A small CTC audio transcriber, trained from scratch.
Model: 9.43M parameters, waveform 16khz input, activation gelu, layers 6, width 384.
Rows from block 2, named by matrix and row number. Rows with one number belong to one attention dimension. Each number is 128 + 24 x the weight over its row's rms, rounded and kept within 0 to 255. All counts start at 0.
# q: attention query (model.blocks.2.attn.q.weight, 384x384), inputs 275-329
# k: attention key (model.blocks.2.attn.k.weight, 384x384), inputs 275-329
q.274 [153 141 154 122 128 157 124 120 116 125 142 131 125 166 140  99 162 138  91  87 154 132 127 157 129 130 129 127 112 107 144 134 142 125 144 154 130 128 148 163 149 113  95 155 102 153 120 143 129 141 123 127 145 140 140]
k.274 [129  87 114 115 128 127 101 153 120 158 138  92 158 142 118 136 100 122 130 112 125 136 141 162 114 123 136 171 106 122 164  97 158 104 125 155 131  97 124 130 118 140 143 105 165  96 129 183 146 142 135 194 149 141 120]
q.275 [167 131  89 135 181 155 168 125 101 113 167 138 123 129 145 147 137 116 126 106 154 166 141 147 146 116 150 110 100  84 127 162 164 141  77  89  90 134 122 145 152 104 103 108 139 156  89 126  89 124 121 125 155 159 145]
k.275 [123 111 162 105 141 149 144 168  97 139 140 119 150 129 145 126 114 131 132 131 114 145 162 138 126 114 155 101 143 134 126 118 116 102  92 155 116  87 130 133 167 134 108 141 115 104 104  81 155 141 153 126 144 107 112]
q.276 [140 142 150 106 155 121  94 130 108 141 118 102 132 147 128 118 129 111 135 121 120 111 113  81 141 117 135 118 132 132 153 133 119 159 128 159 150 154 131 120 172 103 126 101 176 113 114 103 126 108 122 153 102 143 119]
k.276 [120 138 126 141 160 101 155 124 146 134 122 148 157 141 131 113 151 135 117 121 102 126 132 107 129 109  70 128 171  93 120 139 153 133 103 180 123 143 107 128 130 124 121 143 140 125 158 114 146 152 112 117  86 138 154]
q.277 [106 107 164 134 156 110 110 118 118 102 145 165 116 164 126 140 131 111 100 121 128  81 122 182 126 108 150 133 150  95 169 137 143 117 102 139  82  87 146  88  90  96 103 128 160 100 116 143 153 102  97 120  87  97 131]
k.277 [116 125  96 164 144 135 166 131 112 101 126 137 123 150 144 165 154  96 140 139 105 101 139 134 176 111 103  63 107 113 113 112 105 110 130 164 122 152 134 120  90 147 162 155 154 151 157 121 138 150  99 142 132 116 133]
q.278 [111 116 119 119  92 123 104 116 175 101 140 117  88 119 154  88 136 132 138 101 117 130 159  86 148 110 170 112 148  98 130 122 145 132 125  84 122 138 154 168 134 117 128 130 130 186 106 148 124  65 105 151 137 144 136]
k.278 [144 130 126 134 111 124 105 104 143  77 128  92 120 144 103  97 116 134  96 103 113 113 125 114 124 143 115 119 130 106 131 146 115 133 151 151  98 120 179 131 126  76 116 128 116 106 118 117 126 115 126  96 157  95 126]
q.279 [144 140 105 112  82 109 154 116 133 147 126 122 136 130 168 111 147  95  97 122 134 125 120 125 114 166 149 134 109  98 101  98 109 133 166 117 141 135  97 105  71 116 107 127 121 155 173 139 113  99 121 150 120 153 143]
k.279 [135 101 100  89 127 121  91 129  72 109 157 133 141 130 106 129 116 163 107 115 164 148 117 113  96 109 101 152 109 120  86 141 131 128 139 132 105 135 123 143 133 125 116  57 130 104 143 128 135 147 151 141 135 126 137]
q.280 [118  98 143 171 143 160 144 129 138  88 149  91 103 138 152 141 156 123 159 137 151 108 147 170  97 139 103 121 154 108  96 125 105  95  59 160 103 101  90  88 150 131 115  96 127 134 100 116 134  98 112 114 128  92 145]
k.280 [160 139 130 115 167 131 113 173  91  87 139 151  92 137 108 171 111 142  94 140 156  66 126 118 118 119 139 104 129 171 115  99 158 103 148  96 135 151 100 107  93 134 136 143 175 113  75 211 141  74 117 165 110 149 156]
q.281 [106 133 138 166 158 156 140 118 149 102 129 167  97 140  95 102 105 148 157 127 125  97 125 141 124 116 116 133 122 116 139 144 104 139 127 163 184 152 119 147 171 115 193 151 175 123 104  63 122 155 123 159 103 109 119]
k.281 [118 134  95 154 130 118 151  94 110 163 130 116 153 115 120 113 147 137 143  91 133 118 106 112 118 100 134  98 105 146 154 175 135 119 119 153 137 143 152 105 116 108 156 135 118 107 171 138 148 129 110 101 119 137 118]
q.282 [112  95 111 117 116  91 120 134 154 138 106 128  76 152 100 130 178 154 118 128 143 130 138 109 117 121 148 148 143 120 115  83 165 148 165 148 120 116 144 175 107 144 122 144 136 101 112 164 104 138 144 101 106 181 140]
k.282 [125 173 153 119 124  98 131 127 128  79  96 124 128 154  97 102  97  96 130 147 119 153 153 115 109 119 141 114 142 160 118 126 147 140 171 158 112 105 145 145 140 154 151 110 147 117 146 160 155 110 132 152 154  86 128]
q.283 [151 166  88 138  96 122 115 113 132 108 133 138 138 123 116 132 128 111 136 175 149 120 107 142 143 133 127 126 125 148 122  93 112 113 101 103  93 185 107 135 124  96 126 153 181 124 105 138 180 116 106 148 162 121 120]
k.283 [144 158 127 137 105 129 117 106 120 168 168 149 118 137 140 136  79 177  92 124  64  98 139 111 150 146 119 140 137 137  91 177 110 130 121 132 148 135 151  79 158 103 107 140 134  75  66  83 112 137 142 144  85 116 123]
q.284 [109 149 155 141  97 145 153 137 123  62  90 134 109 137 136 157 121 157  93 124 126 138 132 136 138 121 137 126 178 172 103 198 160 107 144 133  88 119 177 139 106 103 103 121 108 139 118 130 139 137 144 130 136  84 108]
k.284 [112 102 121 117 118 127 145 157 100 123 118 120 119 135 113 128 109 169 106 144 114 135 120 116 165 146 152 121 183 136 105 122 133 123 135 118 105 139 135 101 101 144 135 160 163 113 138  73 165 172  82 104  90 161 113]
q.285 [107 138 108 152  95 162 104  96 150 121 165 110 110 130  71 124  96 129 141 148 127 151 123 116 122 128 120 122 135 117 122 144 126 152  60 121 131 181 136 152 104 154 113 124  78 137 103 127 110 178 131 163 166 101 139]
k.285 [121 106 157 157 103 106 154 142 120 164 100 115 116  91 111 156 132 157 115 111 109 132 132 125 125 152 114 120 151 132 154  98 138 150 152 124 106 104 132 112 125  95 132 135  96 125 135 133 123 139 113 146 160 133 102]
q.286 [ 89 165 120 117 109 137 125 138 122 153 137 130 145 142 101 102 117 129 133  95 102 130  99  93 158 100 100 168 144 122 117  89 166 147  69 108 174 182 112 150 151 118 167 148 127 144 131 121 104 140 132 112 106 152 128]
k.286 [125 117 145 149 145 123 128 152 169 108 188 104 136 122 151 144  90 163 134 167 159 154 135 119 125 130 136 109 102 149 120 126 116 147 186 144 167 139 130 118 128 127 103 109 115 117 139  94 140 139 107  91 176 113 151]
q.287 [138 131 113 104 134 186 159 107 139 115 134 125 153 149 111 148 143 114 133 103 129  92 147 141 112  99 120 133  98 117 120  98 145  98 135 101 129 104 141 102 138 100 170 138 109 170 103 134 127 103 114 109 137 102 131]
k.287 [111 149 137 106 138 112 127 153 134  91 127 128 145 170 109 109 138 130 128 153 153 113 145 105 113 140 100 111  75 107  85 120 109 104 102 107 165 115 150 118 108 132 138 205 108 122 156  90 151 131 177 143 133 143 122]
q.288 [110  97 141  84 115 152 135 131 160  69 102 110 176  93 107 135  91 156 137 141 136 102 151 115 102  90 120 155 116 105 129 107 116 131 149 133 147 115 169 160 113 167 120 109 126 127 115 164 112 110 127 114 124 119 114]
k.288 [119 145 131 141 129 100 144 147  92 137 129 116  87 105 101 173 115  98 111 144 137  89 141 136 148 121 117 100 138 108 184 122 133 116 139  89 129 128 169 155 194 168 104 128  75 146 105 137  89 149 145 123 100 123  87]
q.289 [143 102 164 157 125 127 144 108 163 122 130 138 124 163 146 159 117 103 146 136  50 151 179 115 105  95 120 143 126 113 162 143 161 140 138 127 182 102  77 159 121 170  66 127 123 119 102 103 126 111 138 111 158 132  93]
k.289 [167  94 132 134 124 142 148 136 126 123 110 116  66 124 111 120 133 100 149 102 114 168 128 143 131 166 132 130 137 157  92 138 145 113 150 187 111 157  85 135 125  78 119 145 175 126 115 142 121 136 128 142  89 108 143]
q.290 [149 139 124 130 160 111 134 108 118 103 134 122  62 147  86 134 129 154 140 147 138 104 141 142 138 140 130 133 132 122  96  87 127 141 145 146 142  84 115  96 122 149 132 160 124 115 154 137 110 109 127 138 146 116  90]
k.290 [135 121 134 121 114 163 112 137  97 122  91 144 147  96 135 165 126 138 128 105 153 107 122 155 139 142 161 139 138 116 150 126 125 123 133 119 144 141 130 103  72 106 166 128 149  90 107  99 144 123 153 123 195 128 119]
q.291 [103 135 111 118 147 118 137  96 138 176 163  89 150  69  96 107 118 114 135 105 188 155 117 123 124 120 114 161 162 114 121 112  92 115 132 102 171 104  92 128 149 137 159 107 111  74 149 103 161 113 119 157 155 156  87]
k.291 [132 139 130  81  92 142 114 116 106 103 113 125 133 102 161 118 173 155 144  88 166 128 125 122 120  89 141 135 162 118  97 103 108 123 151 124 130 139 109 109 192 137 109 111 138 113 139 127 159 131 139 101 141 163 153]
q.292 [130 109 104 145 110 107 148 112 139 155 160  90 141 168 143 133  85 137 116 109 129 119 130  89 129 121 133  89 137 111 123  53  93 145 106 146 107 147  89 112 126 121 139 126 151 106  95 176  97 124 135  88 159 132  87]
k.292 [143 116 158 137  73 106 118 120 120  85 111 165 145 144 129 107  86 122 143 146 116 136 161 145 150 168 164  99 100 112 121 131 142 116  80 124 100 137 113 153 147 134 162 114 146 100  83 158 102  96  95 131 141 161 136]
q.293 [106 166 105 180 101 109 166  85  97 134 105 135  99 136 142 109 147 149 143 146 105 136 151 120 111 184 119 176 140 141 126 137 156 150 143 122 125 113 166  85 173 101 104 128  99 144 129  78 137 161 168 107 132 117 144]
k.293 [141 127 136 148 143 126 153 107  85 138 151 113  66  93 127  96 117 182 136 135 135 125 137 154 134 143 166 106 120 112 112 102 111 139 116 156  93 107 140  86 131 160 116 118 120 136 136 126 109 135 117 130 104 128 112]
q.294 [187 133 115  84 119 127 135 156 166 147 142 150  85  86 106 130 154 129 161 125 115 103  90  89 145 148 136 115 123 134 102 148 182 109 164 120 113 121 147 117 144 132  99 145 114  99 102 114 161 116 158 106 117 114 101]
k.294 [171 109 104 108 139 154 147 163 133 183 115 125 187 130 118 155  98  90 101 134  79 114 104 125 145 139 133 140  93 158 159 149 142  98 141 121 142  83 145 109  88 122 129 107 150 127 110  89 140 150 187 155 114  91 136]
q.295 [126 119 125 137 166  98 116  98 146 136 130 148 115 125  83 158 161 138 124 116  92 124 166 120  95 144 163 134 135 131 138 123 123 123 134  90 133 113 146 156 146 129 115 132 132 119 146 129 133 119 104 105 133  99 123]
k.295 [124 117 112 143 179 146 134 128 116 120 130 101 155 169 197 131 118 150 157 102 147 154 169  91 107 113 140 135 118 122 157 145 139 149 119 108 119 134 129 132 137 139 110 117 129 137 140 121  69 145 125 151 100 145 127]
q.296 [ 58 120 136 105 136 151 137 145 125 111 112 124  96 159 173  98 149 114 109 127 131 102 116 142 119 120 143 144 173 129 128 126 148 102 106 135 149 142 118 145 135 132 124 139 127  78 126 120 142 156 156 155  91 148 105]
k.296 [127 117 162 173  90 149 127 159 101 128 137 109  91  95 139 142 123 140 122 144 147  95 164 138 170 147 119 143 131  86 155 125 154 114 131 140 134 227  89 122 100 139 129 143 191  90 151 121 168 108 137 109 110 152 152]
q.297 [131 160  97 175 109 108 120  88 109 124  69  99 134 137 135 121 170 136 154 136 137 117 130 133 113 128 158 136  84 137 130 131 122 129 165 137 145 133 137 115 107 125 152 136 170 139 127 139 115 129 123 138 115 130 145]
k.297 [146 155 176 123 118 126 141 136 104 146 128 131 163  98 131 118 150 128  88 135 116 121 143 162 108 146 100 161 101 105 151 130 113 170 134  95 133 108 118 123 119 171 178  94 129 168 145 128 150 117  87 130 143 142 111]
q.298 [141 123 131 179 147 104 151 132 168 177 100 123 135 118 154 127 101  94 133 108 105 119 135 114 143 149 136 150 124 128 119 137 159 196 157 107 134 110 162 117 166 102 158 148 144 133 112 156  87 131 148 160 114  86  78]
k.298 [133 121 118 111 130 103 164 134 135 110 127 110 113 125 158  98 104  91 150 145 122 131 116 138 107 124 121 133 151 100 129 100 117  88 137 163  95 164 135 147 166 149 127 143  99  97 140 116 101 154 118 101 177  99 150]
q.299 [100 123 122 134 156 165 142 141 150 131  84 135 102 177 138 123 128 162 123 125 154 131 107 183 127  78 157 119 107 105 168 129 155 133 123 114 149 103 115  76 137 177 146 139 126 125 183  94 149 109 107  82 113  82 110]
k.299 [162 124 140 132 111 134 137 142 138 118 108 112 170 149 101  99 120 178 141 121 132 120 138 159 103 131 157 130  92 108 119 195 149 122 123 135 138 124 135 131 147 125 108 139 128 132 129 149 120 101 165 119  95 135 134]
q.300 [113 121 119 146 115 132 129 143 101 106 122 161 127  77 116 132 142 147 149 152 123  95 100 108 189 134 166 126 133 160 124 107 125 131 149 126 156 161  82 104 142 181 153 195 152 187 115 156 160 168 130 125 123 139 123]
k.300 [136 138 110 157 128 145 178 128 119 128 107 122 154 139  89 118 167 111 170 109 125 125 105 111 157 130 154  93 159 114 116 123  96 102 119 138 147 155 118 105 158 175 143 160 153 157 164  98 174 125 132 109 125 147 119]
q.301 [128 114 115  99 147 119  98 143 162 168 139 136 108  97 127 138 189 165 131  86 167 121 112 137 119 153 108 154 109 112 145  84  70 115 137 127 134 115 151 164 129  94 149  82 129 114 159 155 135 128 150 175 150  97 131]
k.301 [144 111  79 109 141 132 112 147 114 126  88 161 153 137 165 137 160  92 124 107 147 119  92 145  91 170 129 178 130 118 109 135 141 136 135 144 102 122 161 165 127 133 118 127 152  93 137 107 155 158 134 103 128  97 121]
q.302 [115 116 131 130 128 145 128 138 137 155 125  88 154 125 113 113 196 137 116 152 135 160 178 121 147 117 131 110 162 113  98 153 131 145 110 123  85 132 111 147 148 120 133 132 137 136 140 122 154 140 130 129 131 126 176]
k.302 [164 149 105 109 121 122 172 106 138 185 136 134 159 115 163  67 113  88  66 129 125 168 158 145 156 164 125 138 150 132 136 162 145 129  98 165 156 131 113 141 116 152 124 135 141 124 134 149 154  96 147  91 110 144 123]